Rows from block 11 of a small multi-label image tagger, named by matrix and row number. Each number is 128 + 32 x the weight over its row's rms, rounded and kept within 0 to 255. All counts start at 0. Numbers have three digits each.
After each channel's rows are labels from the 100 images, of 14976, where the channel reaches its highest value: "responds to" is what is common among them. Only what is clearly more common there than usual is listed. The data: single printed letters, digits and signs in grey, bent and noisy. In brackets: how many of the 100, against the usual share in percent.
# r30: branch 2 reduce pointwise conv (model.blocks.11.r3.0.weight, 80x320x1x1), inputs 276-319

r30.22:136152144167123081137105066135107105120130168128124115105106134097122122130114151127090159096139094099098082131120118093135121140099
responds to: serif (85 vs 25.8)

r30.56:147117139169116152117101132100100122134130097243129124097142155088124140091122120141101190134172139094173142114115114139115114126145
responds to: bold (98 vs 46.7)

r30.48:139094099117103102120103097118115114111124142050142110108137124124121107121118123128105134115127118065121091104146114108142108109130
responds to: bold (92 vs 46.7)

r30.41:119086083187071113113109126144087158139106103119148132098124120137125155129116122094119096105125094063120090110116120123149128131136
responds to: bold (96 vs 46.7)

r30.19:130128099055141097098162080126076098141129129097146144093131144121092093127112114133086100112176100088114152121097125120115096134087
responds to: serif (68 vs 25.8)

r30.72:155116094091150120109121093143123125116129094119136107094105113128099086146147153118117147154132097092102178120123153093096095164106
responds to: serif (92 vs 25.8)

r30.6:143117157127124070121113096111094099112152156096117144070130100171121185112142129126144165139146144082139078147097126117130088124138
responds to: serif (75 vs 25.8)

r30.42:157148114111100107112122133061126131102112166142100099097122105135138107141121119076136151120088156091077131105139109092155103122119
responds to: small letter (69 vs 36.2)

r30.33:095081116106132111131110137109095134139141146139136116099108188126127127115126097114089146113131123098229156129071107138123152154132
responds to: sans-serif (88 vs 56.8)

r30.51:087116152084085156109108165094060122140149093106184158131118067099115137113124129112122148137100135045100097104140127178092088117132
responds to: serif (62 vs 25.8)

r30.73:124131089128122117137123102127129137136146123124161160159144131107124128117129115156145131102130119109110175128121173143121136077127
responds to: serif (74 vs 25.8)

r30.23:141089083122166128133149121127134122137161141129172150129122087133131146121105141097142116136136131120126126136122137178090110109134
responds to: the character * (32 vs 1.4)

r30.47:086128181154119149105143125158109121095135121129076107130095109127114128165152064109148148111131125137182101098135120140111097117133
responds to: dark on light (65 vs 39.8)

r30.29:105095089131132147161115147124133133101158118190128146161127119101105129131141118123099162104140129153116146133131113119143120118118
responds to: serif (55 vs 25.8)

r30.70:137123131091133105150132105156110118151191131090110145094127161129109131107096089181116108137128163110211086127101151105138117136126
responds to: small letter (63 vs 36.2)

r30.69:126088113106113131106148161095144130133085108150148111147119118102112097119101153107128101114111119163114129121157097122093157109104
responds to: serif (65 vs 25.8)

r30.54:076139134122132121114149119112091108095102110140158089107117107133124094113125148106112125100141110138120156096141111158152122074105
responds to: serif (61 vs 25.8)

r30.10:133112128112112104107086151070121116136082142099114101123154130107124077143100117115116088122088086114096111120086094080074116141153
responds to: bold (97 vs 46.7)

r30.55:136074153146121100128115123141099125089192113137115134124130129145124128122136104140076101101138107117077123123129109142067104127129
responds to: serif (73 vs 25.8)

r30.43:131112090112137117124088114085132105120151121107077133129094090113136127125116130175112087112128108143108106128104104130120137132103
responds to: serif (53 vs 25.8)

r30.64:097127067094115088150128107121118133135065113079127104147148101137114127115113136107128114093110128117100091131148120110078119128115
responds to: serif (84 vs 25.8)

r30.77:166112132121174089125109121096146088126168098087091129098113099110110109111142144148107122089146119117083106087127117082074109092127
responds to: serif (63 vs 25.8)

r30.2:139117133112129184148116166127113119116160122166121107122142128151111123119112100139151170139095116142119170127095119138148132142101
responds to: serif (75 vs 25.8)

r30.44:154134137120135135131147159123115147152101128130140135135120123125083124105150114124143146130100135117129135120132144140112135118107
responds to: the character $ (33 vs 1.4)

r30.58:096116111083165124124093104044133127145117101096111117124107130101114106115139133139142122143128138154098127121147086117075102141123
responds to: bold (77 vs 46.7)

r30.4:141113160171140143123149165109113111090180129122094147119156099100130118110121120143113113156140134104176083120137155136096091163141
responds to: bold (75 vs 46.7); serif (56 vs 25.8)

r30.17:148121126142102129141102127108157116126117107124122121105112162087118117111136115100093164145145131121114137119135142143085105153140
responds to: bold (72 vs 46.7)

r30.46:147116143164110119127130124167141119129134102103127123138134163126147120117116167130103107108109119127131139178121183122150169179134
responds to: bold (87 vs 46.7)

r30.60:127149130187116145085128102155103111099096153104124115116106095118124128116121117102129162111110131120132120142124138168076127106122
responds to: serif (59 vs 25.8)

r30.71:112150102166116163118132156146128135122107118092094098153133141132109146111130133087116117125112120118157116128111133113081159123137
responds to: bold (85 vs 46.7)

r30.28:104077122086101151100131148161152077139129141104090119126119061112136101154159160093140120135108128178077117155092133152062157139105
responds to: bold (96 vs 46.7)

r30.67:117156104101070089152077140095087088139147157029152150150135104118121115154137143124098159118103133098131108116167107150152094117147
responds to: serif (58 vs 25.8)